Rows from block 3 of a small multi-label audio tagger, named by matrix and row number. Rows with one number within an expert belong to one neuron, the router's apart. Each number is 500 + 40 x the weight over its row's rms, rounded and kept within 0 to 999. All counts start at 0. Numbers have three digits each. After the name is the row's rms in percent of the matrix's.
Before each expert's rows are labels from the 100 clips, of 14976, where the router gives the expert most weight on average: "top examples" is what is common among them. Only what is clearly more common there than usual is listed. The data: single English command words and digits, spoken by a formant synthesiser in many voices. In brackets: how many of the 100, against the usual share in percent.
# router: slot weights (model.blocks.3.mlp.router.weight, 64x192, trained with AdamW), inputs 144-191
# up: expert up (model.blocks.3.mlp.up, 32x96x192), inputs 144-191
# down: expert down (model.blocks.3.mlp.down, 32x192x96, transposed), outputs 144-191

# expert 25
top examples: white noise (86 vs 12.3)
router.50 099:513559555505529603445475465577485540505540487430542531483559457493517478494464499484427530458559467511481508425463457398471518477494420461503562
router.51 103:505587534494523542466423446537563533445556464472529562498582495524521501477448477476542522451470494526435513444468461436461527495488459470510499
up.0 089:503499544464448526488394500486538476505451543482520443469477508451495501526526425471464460441463492477482527462507480497491476544484479533527471
down.0 084:511519526555501436468545559523467473513476491516488482505516487484545458527498547552523532543467480493533500520493453558435529457532501491507551
up.1 102:559509543522529470494516481560505488521462443451506532404476541449580562508454496481437459480439517459486487494435574569461535502504505529518507
down.1 101:552496572522476573502383541516516590500489492453459536511515452491406472489520516576529500453507510503548558509550420446472521499604482452523487
up.2 105:424446438472447553386502495522500491455488476439566495413508633441491530578522616459572523475455489495462474508523499533478543496483419489499420
down.2 102:495541535498490444487495482515552464533506470518516534476511465510470500548442507509436583502473583433506450468536497547502512517576520480549546
up.3 100:531509481467496555442454516530491472444510509581524518521515541458551526576518449461533480555471470479502547444492423534487500456497427458420475
down.3 102:542537553479546502539499548474461529494483496446548510421502514469543467417569523484465507521506510466533435490531563557548490454529534509540509
up.4 100:536445487534519485531505526495434451461516475468446506462468541516541520438496533464529455484567539512471531543480456509470509609476523534510489
down.4 094:523538505526485452547534584461477561496446523508472452471497446453437421554470463595559537461444450414550438585574465490536517496488499455568488
up.5 091:468424549478529506489432508529516512539448521530544464513480515378458570465471457480523505557543511473517495457462513495466537545513522524456602
down.5 092:561482456477514477501467471511489489511485507507495490482458484371580501489541475488472492439493527531508534510485508515498484479504452538509440
up.6 091:476541483494478461437519458479549463507504551520600531532518487482538463531475556570538457462501448468511495549521487430535467523486473466446496
down.6 092:530497482452499524546503492473490545478502462499520485485485577451482448479494524440483492548537500546518594469527505481556550526431518594455499
up.7 096:543457515530515452507497445464507513467495475522471454467501526531455493564535503476435515521532500484490587533425533528472557505425534542493444
down.7 094:494529510517525477447478521558426517474517561516516540474463512434501507531498462532515470475485442458542543513517446540518505510575485467448559
up.8 113:599485454504504509545448532519505515428512512564474490394453454522456611589483442536532548534497502475525558542516559565552540501480586548469563
down.8 107:462529483446490479484510529595475539554466434537473549482524552517489495475551548538497469417534480456525529498455427517484486498522482410509428
up.9 110:534458466485478511483476482560491457478458508509508528492532550404520503408490500518460513535582469527489508450384539444515489452569440473465516
down.9 107:492493555494490502435502499442475514536551482450519453469519531549544450577555466505556548429462509495419546526625471505501580491383493573575546
up.10 090:526517434514511453494532497570454505493436524481473527468428538418466572546494476494481500476524501486493488474593503541478523497483452486519507
down.10 081:448484447488532506456528478493494529438452412611542476468481463507495530504506522508450521488491521483467460521504490413482460503454453501510518
up.11 097:473482502520464514451528454544519560482532462538527481486448525546567420563541485538543447444478527452506543477478485479547511475545545517542512
down.11 101:515483445452516473530494579469508427552477462485434457474447454498460568408464537456448506530577512562486501492479548505448488469522479477444594
up.12 100:495472416517526552575473489565468503510521499497550532487507493526565543574459485535481504544485537553467528496523554475497510456428533500458505
down.12 093:461543554418441497506546512493532499509494461483542479436529546463450540442486542519552436436492545530494505464555471485548501471531456578521526
up.13 087:475537468549529552431517446452525536465555514491504388520465517537467465481486544535544463367465500561516463488512538479532486472548528489495526
down.13 086:477438514464501379507497571558519415537478460484562528514518491468490539576490481496518436540547452458481573524487487534364546446551474472470511
up.14 092:415550510485475528487495516527524535466513517431563496476453497478500418517526429544530478471505471527507451442537524520498491515523504474494487
down.14 083:470473564513554525538498478461546494500496515549491500541483485550507490501465470464469553550528514491517437485524517460459520502488451564476449
up.15 095:493477456533448457456481553463500467488455461477471470480483471473467416501503451558461508459531502481605453474460462441523479467518467505517498
down.15 091:505522582437500484429497530600539516574595541505497437504499452457519568505450512515478577518470464499408517516477543536518452506491468498546526
up.16 099:488493584533521527486462548494507503447517466485530567411533511558422516556531494476507467485530526513480490496476522471473480442362487579501495
down.16 102:498498461460467487496521487494514504533469474559470428554449460480505452430455505487497512551439398493549496467517495527517469501541535444476470
up.17 107:431521510465563489533536575549450544514430437535496550464453483553520506582546532440505537493508416487544515501432487423427440418430493498562498
down.17 112:522473446514464488540463460481497547529574517437455501479591467434454487562446483570490497507530608500488456532488525543533550547441538412426520
up.18 090:579511474491513515533510496500476535441453443489569449528516481393431496459496539516539535444506515494430543542481484554532578522460434469480531
down.18 087:442492517414545429452497503492505452549517525443504494453500487531506440503467494451502535490485521553447528546519507508477481490465504485483485
up.19 110:522587510419511486498516530460470446537498483485521535559547488506470419506489535497488520551560477502442549568493519469495514484547494488515553
down.19 126:452402459526523491501495483604499547521548469547498464477433512505507561475525519504476490552419536546563456463457473495527495481539492503442459
up.20 092:551520449566482518516517512496469474489585556473498544493534540501454492557525496456387536542437520541540447512520541493492349431499514544539494
down.20 095:465518501426487490477550475486559524533520490469505486495536488485519448482483522527540459434497497479548561485528486561458486589510472422501509
up.21 109:489520442564461462504483535520497468515497446463512495487445506533454407495538523561483442448509438443497440437522537549479507520583434502516494
down.21 107:466502561471485534486430482555507557491492471571495504540506569602547549520445522468418513513485527509515500476482488476516461530458553542594538
up.22 056:562573497483491422470455514480480499525526508548482460478527492527522546463508470538566498595437494528499484500483492522457472499568446458531524
down.22 060:466472531447520525559552600499488524522427445464504439502524476473536561440504512481514477539473539464526465512557449523495470510504592467459450
up.23 072:483454512470493460484515584497562544520463474442495498482435490507465542452526478432470482441522502469527533489567455460563522541477501480485397
down.23 075:481468483495480588490496502501479533480498518512557495613522479529450574470464430523526473432493493459446508487491512495503515515533501497509506
up.24 072:548564463519525499536560473451528470412510518494549464531524552504420547529560546488504541507486494464491479564493487561524476485536490524502501
down.24 082:466532474444521474445516411525434392511556554504516525514486408464517467489546481610531462528503402569572540490581504468487524481539500481512521
up.25 089:495538505498548413488541495460464468507477558459449526450464483525592474460412597513487473482431495512496476555510539503559477504480475513520444
down.25 086:570472557521460552551520545474560563462547482485499536526506506492448484494451463541523506536514483403499539514509484442502505475513543552510517
up.26 080:532467519420451521522507503513468503513554450487495462530503538562525565375495457442514557569443480448540534518475538499539449587474477532529432
down.26 077:422570567537550514495462470519521539497527557537536436497512415545478449481470441581538505451540549491552522578538512486477531510548499484509533
up.27 108:538490472494551469515487530449474491566513462540497518541401471417509510545487537582491488485537445500466486423496524526399467498473499554489474
down.27 104:497448471412496513488500460464494473479456492501448532482379570535480557497491457508530459456432508514530603486552550513606446482512544547528528
up.28 101:491523488534510520502497543445561452493538520515532494494483497431445465552523507461458515477509431521569525536519502490467449483517443495447503
down.28 101:511542475537460535484477466493492552533497452459518505501496446490541552537468506435493479462521473474472530528458491463483534527599523525465453

# expert 7
top examples: reverberation (60 vs 34.8); pink noise (59 vs 13); thin (high-pass) (47 vs 12)
router.14 092:491536511524541543492496601494525549496440480476571527499520515488491458530516456507441451430530522513492518529520496454459559445524375481517442
router.15 097:477497539555579533509471464509521535470523440513533493550482479488551424515485500454483475460520452529530484527546509454503524465495431507421487
up.0 094:594502484482518511478514521511599468491534539533531478467587517535556459518559500540486580441468554504519553485503482487502416522481454509522532
down.0 095:553486473486505467566528499501457462500454522447492503486512535406525491499476483527486482553476494559437517498504571485513514427442473440435477
up.1 104:479510538532522557448539575575518542451491544489507561491519460451448419486532515525584484518538507552535498530421480594479480536404464538444467
down.1 109:493502516466498472577479406482450521401445475508476544517436457523485500459452485461418533477468549523479456417530630512567488484563544420470587
up.2 094:404565483555465487492471499547517541563508514468508429481535479537494448501438531522525524529480546515448469537498483516487500457552544512532508
down.2 096:517462544450515416491575568480554490532451535506510513537520585503516579434473497500577537492468510551519493490425484477486433553443473481440451
up.3 103:497493527483516531451519481520517522382483491564538475461611464530519501507485555494526589493444499525529521469583422520485532504458484427453432
down.3 107:461510436491538505503475514508482516571499491490553473487501556470490524459514511475532421469446558496443488498484532578478455451472506580499599
up.4 097:543524509497461470482462507557496438454538521513474491520548494474509515547467529488475490561447502473519513410514525487505503500544496476418473
down.4 101:445446437508485506509477494430493575497501529520567516498529456510541436450541503515526476449462502522483471485502539509497472560511484508507467
up.5 110:473529436449478540513553586387462495496457508484562530506499505445501440436506490487569559542488458511512510493495559492450567477495504571580492
down.5 111:507508500549521536512475446495465489434527459490467476514500488452436519547508476507415533465521583453489546464528526527527469545470474385449560
up.6 107:461501501504465529497571420482523487492468488452500525439509537578505576533432513456539479462545454511430482424531451499419556498488543460486460
down.6 104:469520547433486487505437564505486566535558446522588506458427531478506550487510498508499539451436505466567492559530545486484501437442512550541566
up.7 103:496508484489421570515552511520486500445515458436442503529598457440515517454483506430506481491478479572536487538509498504441497441392469497455531
down.7 105:539499561533464459476493454451504508565517526473469508460489512563517513472514497563491459524551519436447526454539588531538500513543474458475527
up.8 106:455480481494558505504491559485484502529545405447577497541475503482521522524514550464557469504493545492502549478479488420502456451514549565476454
down.8 097:501549528478450543478499438494536513537564471468437491524510555510446417517489412517526511545507468538491465480468567580502539606480442406450487
up.9 108:476517532494507495560521518538477455477496545517534504519476485461584460432460513515499498443443409550501442507477552446557461398626547430517427
down.9 105:548484438460428545464585507432514454497463438494508552518579474485460504513561545518506475515529535550426496498506469489454573529362485537433535
up.10 106:492466502507494536558512507450531501491496524501482519482620472492478521440508413615509472535524497455482527436442512565487533477488502513494543
down.10 103:496488512461504517492496468524501496516540477445485581526523475560507501502462509526472508410545490459545468527533481463519513494607583424498503
up.11 112:515459491512471539513544409439524591414553538409528491500556514460465518487487459492484519483467561487485438481498480525540561440510471429461531
down.11 110:495544565539565461496478498586541463546502485496514538446456478559565496468558531452511507495506432558498485454494495444476416497540486544464488
up.12 100:468514510486506473556565426442457580532532498526510534599489491497509410574486469469487485589530465477540529465565511501491481465449491523508480
down.12 106:488575514537514509437457527476521482514450528493526404375506462516490513475567473467537425459477526536557477474489524568518524615512497454466503
up.13 098:477502501472545582517448455493537527474503557523476461464533496537429554525432427587485491482563523478470459492511462492464483546489555500528519
down.13 096:571498493475472506442573541571560522523576507459517517500495558495482447478528571459548542483471401460552610475484447476489571524523533487460513
up.14 096:567534481571494521521531484421486481510504546426511526453468517505476543515502507475543533577478439518540483556484589509536505450450517515493507
down.14 093:408498486507526517507412464580517543483506457524470484465496519456484557468493468463456480454538523455507534489449512552459480460512512512506549
up.15 112:492430498467484544486462481554547509451530437519563463463514519560546527552561421475470436482496520471532521413544512534471562523499542487519482
down.15 106:493586544549498542499518494603494557516477457509504511443470518556492431513478570492472510494537440548502490485450458486470512533518482424546508
up.16 106:505472428485464496490470539410449472513469526537480585429475568490534498504524491487514403515554428518515487547453516472467476484499543539441479
down.16 102:439476532542528459553510489492486507552523504456492463573471476497478451533518524524452491525467532461453521490474542534562538542521485413567515
up.17 111:494564470542475449537536536451511544521509451515532482456526518518498420432515480519492500497514504525498482464493557504561550521514496466536586
down.17 113:525511493472493487424567484532501489495468491514485570472522518513442544597475523474513539538534469529520499486498470462505457421547462484492443
up.18 089:491543449415486542555512533508556451537585482452481531505596494468501551530508510532525482563512520525477541489510498590520444483546580498495485
down.18 088:552506515606493503440531522507486479492436530464433530574428417519457454528537449499518478452478500456504500532569463492437530450541487474499436
up.19 085:530486492429414460511579511515507503497501511538505517471484562526469506462531414482523509469513496507541503450485440534524540558483457518461503
down.19 084:458534517503548492517533550566524496457467513551437486450547490548539457534445486455439507475496426469445487514468478463518455468502438534569555
up.20 094:460559492518499495495540488450458480478387485502488485557565464558532440442563445568501581499452471508509521580525453455557568502465557507533573
down.20 103:452485504501484509483401434518519437499522567480438455494467550438494514547486528559497558524473527471530507492480509482491477477442470415500507
up.21 110:549558486530398506487518447476506524509443486442441516539511482503461569434452541430409480585494423463567419475420508469509525513529521412470483
down.21 107:411479527480490509541501510474473515473549474530547458463516532553427486505527436546495536437459570493507565481542488544538483516449438468527443
up.22 105:460508501488587489471510526496474476514528542548508509551475510543510473523493480525464560454590471478563478469506548525492520443605534497566520
down.22 107:588503525490434538513534487518556486468519459484476506470534494440500539527454494451554492505474513532467541501560472477487501511430481481528458
up.23 101:523512473524495522485513542514520535434512511552490520461434466499529530483533521459496445563573564542516428515508477497546462465454497466455516
down.23 098:455485478476515545604506502524418520551509451504551550496606558463473559521505442522499495472527477444495444544570508563505497436428489477547527
up.24 102:520511531488529483471537516589492500446519518451511507483576480525532410564469509508522491500540484550486518458560550492430535503540504398504464
down.24 098:510487505521470612487495446490497486504522455465502505473477520478436430534470508463517517472514493535495510532406519482496509435474510526494546
up.25 098:457539508552555531509515480514494526514463461548528560428611501479481465548543522495568464465516481487506491477450452547495535521597576447487441
down.25 094:496485566511492544543466509490521597546519516506515503567447457468556476483485469476489512562488575549498472495514553513433565395459537534498618
up.26 099:503468551453480557473425511593491491545424514486459456531475542551505564504552481452443460485456541518497430465478403518514501510557513484496482
down.26 094:473510526481480524445532565474529471484585526504489537528559507472499516496459511425463513467548544483494551524546471462460503478463540520500486
up.27 094:531568512461545542446474492478530502496432494477523463492537428529503495458517535560460504483491506501612489478456511470508448496530489436592494
down.27 092:504467453533459443467592505523495558463532486508511493525481542404424468502526459413479474596497568536498549489533496514461510452491521551460501
up.28 101:516473469452511529483411464543444519500515465431502533463511521506500550584502517559554481549517427465525494593517501523506481507500506480539506
down.28 099:506518556466478425475495543477501490441536446520473490493580522468569453525507511520519478460524416499495582506481422532521507521484547493461500

# expert 11
top examples: quiet level (58 vs 28.9); /u/ (39 vs 6.2); word: two (39 vs 1.9); clipping (37 vs 7.9)
router.22 105:571468495523464444537469444567503607488490502509473556473544465489407523503454451524482451466428456493518492475444512503512553492474492478502465
router.23 103:536437562565493513441498459581517564531536475484450526477530546493515548473395490484464444434519457506468491548488445528509542485481485481409466
up.0 091:453510541585535483506560512522460430632497524527528506499509466551483510486493457394483555486445470521558438435526453530494430489447488515527504
down.0 090:561550500529485613526400484493471454479452530478490552477497570477407521561520467489557501499478545575489486518441542488503482453471476458412502
up.1 105:541508527496518474495629518515503467455537522447465451448566586581509489482497488477520521504470495490546527534493469502462476438537559432503411
down.1 100:489498496503470542533517517543468487492542423431541510512589423489527411473544497507486467503492453450493422573522544420509484493477524493525476
up.2 095:406481558473471443406512426508530460584476465489529517492508486506475542455472591490498578483417508472441497498479547496479570423496477516534595
down.2 089:424525476531536520531481471566459527437499526533499579396483536541480492550479528497491543445580504478559515574548469458555471506496528482464492
up.3 105:539473529514467507476505497406517478467509471449484468534510517461496498387451522507459601453490564479454483517531559554493542538545455553443464
down.3 101:504474423474528446521511536520484497465489496494414488465548449557488505500445521510539380513471451514500425495468524505543449531532540437476448
up.4 098:526522551505516521569522516494435542530518547492486446475472546537517503507498490488520561392458459488515527500478520607594443493519535495530581
down.4 095:485520458507492509546504496496463473516537531556520409542477512487493495528480511470524388522501500542484527465436463527433514558572580488486526
up.5 096:431544547591472509526563512377549584445514508451479504518448496432436461524552470519448503432506538506475583554427517564571447560472537464524506
down.5 089:580517460433542467524521500565539478578480521491573513502528544539504473478439479514497490522488478418556482460542470525495560457555516420527450
up.6 096:495446482521427540511494496489457590522504530471510483531539532548492536560474501477599432528508493497480515483484425572517478547503542538440515
down.6 098:511555543581532528508469472496536508472449468509475423435487506462463425414464544503523480474440559541492464526493523486540521505546506436487504
up.7 100:474461492501539564476492482469568487532396535570537483515509502451424563499470541547478500522560472487545504481446464510532486525523486507490508
down.7 103:448542482516532509603472484570496497491503461516508503478448517480394490527517498459485519493524509525522512525480465540449552437564536482455540
up.8 111:509495482540472521469491503489456535449579534517496480539466546491547458470502509423467560461485518501459530486513420519576523508538544483504498
down.8 121:456495485459492520506526474533511456579493543476522510477523493428552559491475488545494535467518495496504499482473533540428498538500467533482580
up.9 078:503528549424529491546492561463518430548470496496511503494491540488513564523565509540486491492474602570567586469514533422458476492515467514598496
down.9 080:419516475471475431490490479571457466556487487454472454496544596472447552485547545496533518506482467431480433487584515536510477464541519421499486
up.10 105:563456482550563439508521534509534499589485543566463445507575448477489528516485505481510515500458458501521477439503501465553514471550521434496489
down.10 104:456479526587447564493574553483515548492574462488535486425464459484531431543488441445477512555498477502464456510561542560510559487502500452494509
up.11 108:520536481554460525526491497486535452515474543576392461500554514537465572522465548456511516506506422530534455425501517452522428458558548462453533
down.11 110:470484522503419504496445449482467504471519499544510505520489434419403504499492485498468544486476541432531553514546476485504609531479475464470481
up.12 110:404509463523442491532507527438520443487550559541477434503402555484535479466518488479520453510481496492495477497460493507533498473543532450488536
down.12 113:480478503537484462507495436479509542549522580443551490503483487550501451499532534475460475509520535523457490469515490562507486505596469523482525
up.13 105:488508428489488497506535454558473486511549525440522437440490550537489477512474481453533523537514555540494548548522509532448521495472461503514517
down.13 100:499474527484510500521498545573485528560443516458509532478543484412493461538500490510452448525586497476545506535419496488464485483464518468551575
up.14 130:479488459521490556526488511540537507464478487485511519479487534499493515448508515494539468520538475488522412532479436502468499510628550422566471
down.14 131:467520538533489473544482433433591587507419525528483486603367484562493570450475501463383473470483519511469493489514499565463534491566510488452532
up.15 085:425471494459507492500599491540475534516486480491545504495527463441508490515520555533556550530489521518532479566526543435515539466481541510478469
down.15 083:512485562562505423447442461491563513476433440530441508526547538457479444501526463516508498436542484469495535537514480522519492481553419441505506
up.16 102:480545496549448472472507400434477501524508517558434470541534511579502460431443560487435430467492419474563470525461619479494501417482477444574509
down.16 105:499516542565474563476435472527544496495502453460565456482424432507464515602495466473503490507544509530532557515482482527419550559484489576470486
up.17 096:445501449484462527458489503497547500457496476489461517476420480508497491544524496534558523540540454470495532542467548542465484425513460528545522
down.17 095:505463570529550519476492506587444504508481465516518589523537444462537494488529506534506531447532533480512511472498487486510569488585445513551492
up.18 099:557573545527541470561544474441504534485497551458440495475532526510555471500427472505483532486458536460470501534503459525544508524490474512571556
down.18 089:517499425519476508509530491519485536521507556546550460507517520550484504507531470491539492527549425501548522571494476542419474491544631520517451
up.19 096:490508558496501453526513516492438533526563486489473533474390533465551454499406511454498500491516467492501495532472570490465498502525476521480486
down.19 098:462547443453569501491579580490482508516508525533535516472499551491494480512528484544530442484486483438523519529505543515543522507541483491491447
up.20 099:493514553452515521493492453501607519528465475529480505534473494439500537501495498569474436499475491502536500547507489549462505607544439514437527
down.20 101:521574474481482413557535497502541481487444460521501484519405597557550510503549492478476501496552456518561510486533527578457525463547515482472489
up.21 092:593435477547615514548495427434511471489599464448485477519528533480544528502598503481484494527490505562474507511561492523479589542523452454455428
down.21 105:488574462486523517587490570550518433458460532543567522519554450470442460521501515545539486451501537538505494530478503517464542505488522466432567
up.22 107:523482447529449522488493497483546509457519535505501442495440510496484483454529534509512450443519516447557505509476523584525579566596584498503509
down.22 112:552531487555524514569492494455559502514491475535499519513473465494457526559501506466502586517487466500457480422554466578523563527516490447504557
up.23 099:415472534517464561457440467527500451505534579487511506529367495493500594477532504484506482468466478511491569552539566466509483474431492561457517
down.23 102:499440461451477448492444490570444487494488498469545517559534455450537527456450479491474554492510498443475503439514477550523506481534479527589618
up.24 116:477499553502514509461518509570403522518462489464487565423447498517468499526525514551547485547579511475488499479491517515511428548484392502444514
down.24 120:468476579488492484454611477567531530497453535509469490527489497535538526461548505512438534516505461484486484489460475561498533542483525536523444
up.25 098:545495453519450563543580513498527550496494511557395513581493493469524555522508479556480496514460459480495490449520423541507585557480486515508522
down.25 098:457517499492577568495522480505519498458513467483508521481530489485550527479488514457532485522443503573556454486545470468523501473586482468536430
up.26 096:486529528430482483499473478538484463505429454471588472520518453496544518523514532497524445510487500588480487496486516502513461528536556552465534
down.26 094:535526513499486462468548543588497521579455513527517478509481547571482535536499461538417551534538497486540486473521458560494440439488466506472477
up.27 088:475633457530516466530481515528499530516532561474520505539489446438514497462528450447510498526436496488517496544509532525443503511454472460558541
down.27 086:572450481508476542463511478514480499438516543457467501551537468471473513418547478411482468482565503517523509488470513499475484498469580444564516
up.28 096:497538565486498539527565477418480541451467577466396504518516486409454513534473428439524548539509452466534478484529517477526413494492497461473557
down.28 101:556462456448531503467538470475447493476473540562513523526516522495546542437493483523467451492487508498436512470440545449526531511435486494496395

# expert 0
top examples: reverberation (66 vs 34.8); white noise (62 vs 12.3); /ɔ/ (60 vs 9.6); /f/ (42 vs 11.9)
router.0 106:425540473485567505492504473539517538521503453483537531472537535539589476551474526456529454449534431536467434480449504469446518430545462478459518
router.1 101:460531499462574498483492502493519563480473486470495548498558505487515491553481515480444507533554480560414425537485488440386572478566502442485508
up.0 083:499473488497500574422493541450501514497488550542498452567509478462485483513512425510445475445571523444459517476516525436583524550456502500594507
down.0 082:546546480477538528506556526455511522532487508470448528491514471509602461500489456497505529506475423522541535519496546560444554479507534442568488
up.1 100:506459461536392468536555443535504543542513528481473499504522475462500409449477507549525478476567473493471541437457450539510529484487571453496478
down.1 101:519544523476572501507560527486479550448489416523540494481445442524532533511484430531498506457449511489453484484431481506508496501509511498480434
up.2 098:410512481542495509526487533412457533450458520561519481475563516499545479467586469495523486439552516530421528480486494437444490510456502484524484
down.2 098:547508501491553553499426527628529413490480491533469546550419499424559515515505455496450492482477517544546507464473495514535462431517499530443474
up.3 097:429514558557517495538481569612475504490504468424594575485487463484503515466477543472522476493521469529446549476472470503465481475413472489507477
down.3 097:523478556461468554438480436514477443490485469538477550475514499461537489555518453438469548506533524516479477552467500484511489516520434403527491
up.4 106:477550501482549428444476533493539534537482508542532501500433486501516482530562512471520521531467492449523474479489566454485575557513515537485449
down.4 110:505475496497391540437427501526480507421581494586506517556492520428440505504490498513475408522493514590480557482510496501483492481544463534486544
up.5 094:468535589487538501484501450568551463481507499464575499541481482477408568451480520503501481529478520456543531535481493506499551523506510454505464
down.5 098:517475496473445469524452485502506554512405545466522452522458455486536445494521543530474434501518477485519553486516493495519477514515465500475487
up.6 089:506492461531525462482445529477548442485498535498562495447450500512527510472480510514468561525500541481435516487475517461538506450496495456581524
down.6 094:458443479495523503563496435488492528538558479479481495559530566514449420539482546579513517464542492479478492438541520476494521495444475473493497
up.7 104:450483587495493512478476507474489561389487475502511485462518499463550503543514447508483567475533531522526389518508475449521519508527426437531480
down.7 111:522560478451497568515497529537523455463533495508525587547495537533489537481517453483573548510572489525548482512458517459502459512447516526496459
up.8 106:553453487527469514488509514490540491483499523474546482451456506471476479438504498552438475493525450479545506555535502522433533516422434503447507
down.8 108:575495460504523528561481531591495559523535479488550548469487504516478450560515490472465505543501510497550458468535535544509550524482571491503510
up.9 103:496547469532484485451521490501521485516563519525434512521440513541539430540512483499543431428539470459543528464539490449510497519501516578526491
down.9 112:520500425460542483527539563499424533564510570549499487612502466487427505529516473534453523453572480525405495451453503429480523525393552553456549
up.10 095:437535457460491460511485442506464500481480534555454431493476535566544502568499520482496481526485428480512543434490511415481534445574554582475522
down.10 100:549483533572522480480439548532484483424471476537473502624521504423492514585547543531506503511511502483500499609492452577452541531502445483465466
up.11 107:540427552423525579509483439510552528451431545465461484495507504509512519496442502503529517481510467487572434465440467505533507508560427496551526
down.11 103:509603450474501453468512543521543477566440513502505486537484532528513520510485498477535489517474452390537445492535542445485565558490541524433429
up.12 097:524414488535530468514540522448516432591506505521569545478552488406529478515512541476459443545503496493526499529434541419535526450434459583444514
down.12 100:494425527507476508536454445614569510485588513451456469484436507482525526474433535597521497512465542581478523479486495551493442455528485453508442
up.13 109:553491460494475478493418497477503554422498514458485497515459531612484511566500432480494494490528498502543408471533522502420508589441508463446477
down.13 106:477505489606497500484489522488525500560556549512564614537547493448432472426493432467465482487459548494496530442460528509530552543451402443519530
up.14 094:407549553453487510477537559558502451511535486479498492460471457499457466480554460474472541496517472509493522522457477529544537570458532468479506
down.14 095:477552481495450476580507411535560591509472427488477502529544474465492494528448483431513481486580478558461581524512547465496491518512489515478500
up.15 098:499567532531551515459485467557624481508511485458496532524578458482546403508508457522513496480458481558448507515436451522562422501547496463514453
down.15 092:488543526518486474497523496493516536552488455561483504429487432478442491474518490480475523482505511558513512527510467414488449557512476397459511
up.16 104:524489490573535448505546508504500503509455523446449516462416446590496499601520474499422508534493518553524506534468502601434477539488448432410502
down.16 103:474433529500495496455477512455510455490505410553515512538550574425510451501498534497485499459513491457512513521495496551504516461455502532500526
up.17 089:447496585497504501558530540505498515527525513433504449433426520462462537537514494578493565437511490504546584497447537509509500529466451569490483
down.17 093:539549463470532459551563501482465482576444496553443537512586446509441484435490517453527514553415487489516470553511449499523535511505550480497529
up.18 113:443483545551468520528551442523430468524485456612513515542485459520541435477515454472508507495526491453631518455502516475508517501504534488561434
down.18 114:580489516482499492541574516441571549546497496519420428517466519544466550489466509477500519460539493486424567492527536523448581459559550578496480
up.19 103:461492540537572486512517539485474487498520553543546479421517475469448454486528506531501546486476509532385496501465591472569535539551489535550490
down.19 107:544550459439521527488491409414555492533541523535476566492568453526480439509480513526492531444548481453530524426566492460476511475442477456516515
up.20 094:519450530501473416474454572575465509576507441455568497474521523479467529499467580537531496515522488513422568478497538518469472463456540539496499
down.20 093:496440490469497564407490464496556440467505587493474465568476515537469538451551567438519530454464534487433506521529548488508552468502522545518493
up.21 108:449507529497458534516532406464471513397566513478501564526506468413469519485485459536522564487469514504587482498487538530556429533444414542487519
down.21 106:516556507521479490475524475507466504503422516569481514483502443510512499416546581486496461497496549468476485482498486521500502499464512472545491
up.22 103:471495503550514554492524431533520497492547481512524536586500514432543517498465495538505481491493544524489432475558545434537430464580551458490516
down.22 103:475587521485455545539548592502572559516499471517484526503457450441467451513496460457482459532533543589500477488430512516384475492447454444461554
up.23 088:437446451500683459478463488525489566522438526510533482537503502454563531527546556491511437523525543495473551540547474482472445529444540517506467
down.23 093:537522509535456504569522491545553422555485544445479489577511487517567426439444519464527501517549441469565508527504506489498492495551511499597489
up.24 102:461505531482573503486515534416453479502435499612546581579473561562491471503530508481482560501563476486541479527474517445489465488454501541454511
down.24 096:537482467505455485510492536520559455524487514510438471472515425504557530582497509561490422465544511507502587489519439575461444499521482477422491
up.25 104:515401456451500489452514483467574459502473522460532508478465528528477556542514513499472471481515507416492526462559556490475530513475495510494507
down.25 107:517521535490512485525476432566469514525567507484493539473442496468522475504472487552489516494514571500451422491502449448510568499484478502454541
up.26 121:500541453533456530475473510571512537557568495554447548495451479475508445527512502512577446432505453530572455432509505521547480481461476462477465
down.26 108:512519536540479441531534555363518514516475526542474549505474447546512449492514475444448522498455502478417521501518553463450496405446524570496523
up.27 098:572500528504459492441450462455511449504511528464486402507532464568520514442503483501470518626533446513484483492484447523572516527495437544424471
down.27 100:498495484469438485525549427516519485506460528433531508577483543446522516465519511539468488470503490525536421559501554469489518504477487490544469
up.28 098:539524546441505526533450496537508471473511496496523473412469486447471461512502564476510478535506519552476538466554538411490550512558503558484496
down.28 097:464446411527510528466420471548521608517532532484456549515466501455527546478529512505468462505549409517483525465556440459443538475554450463522495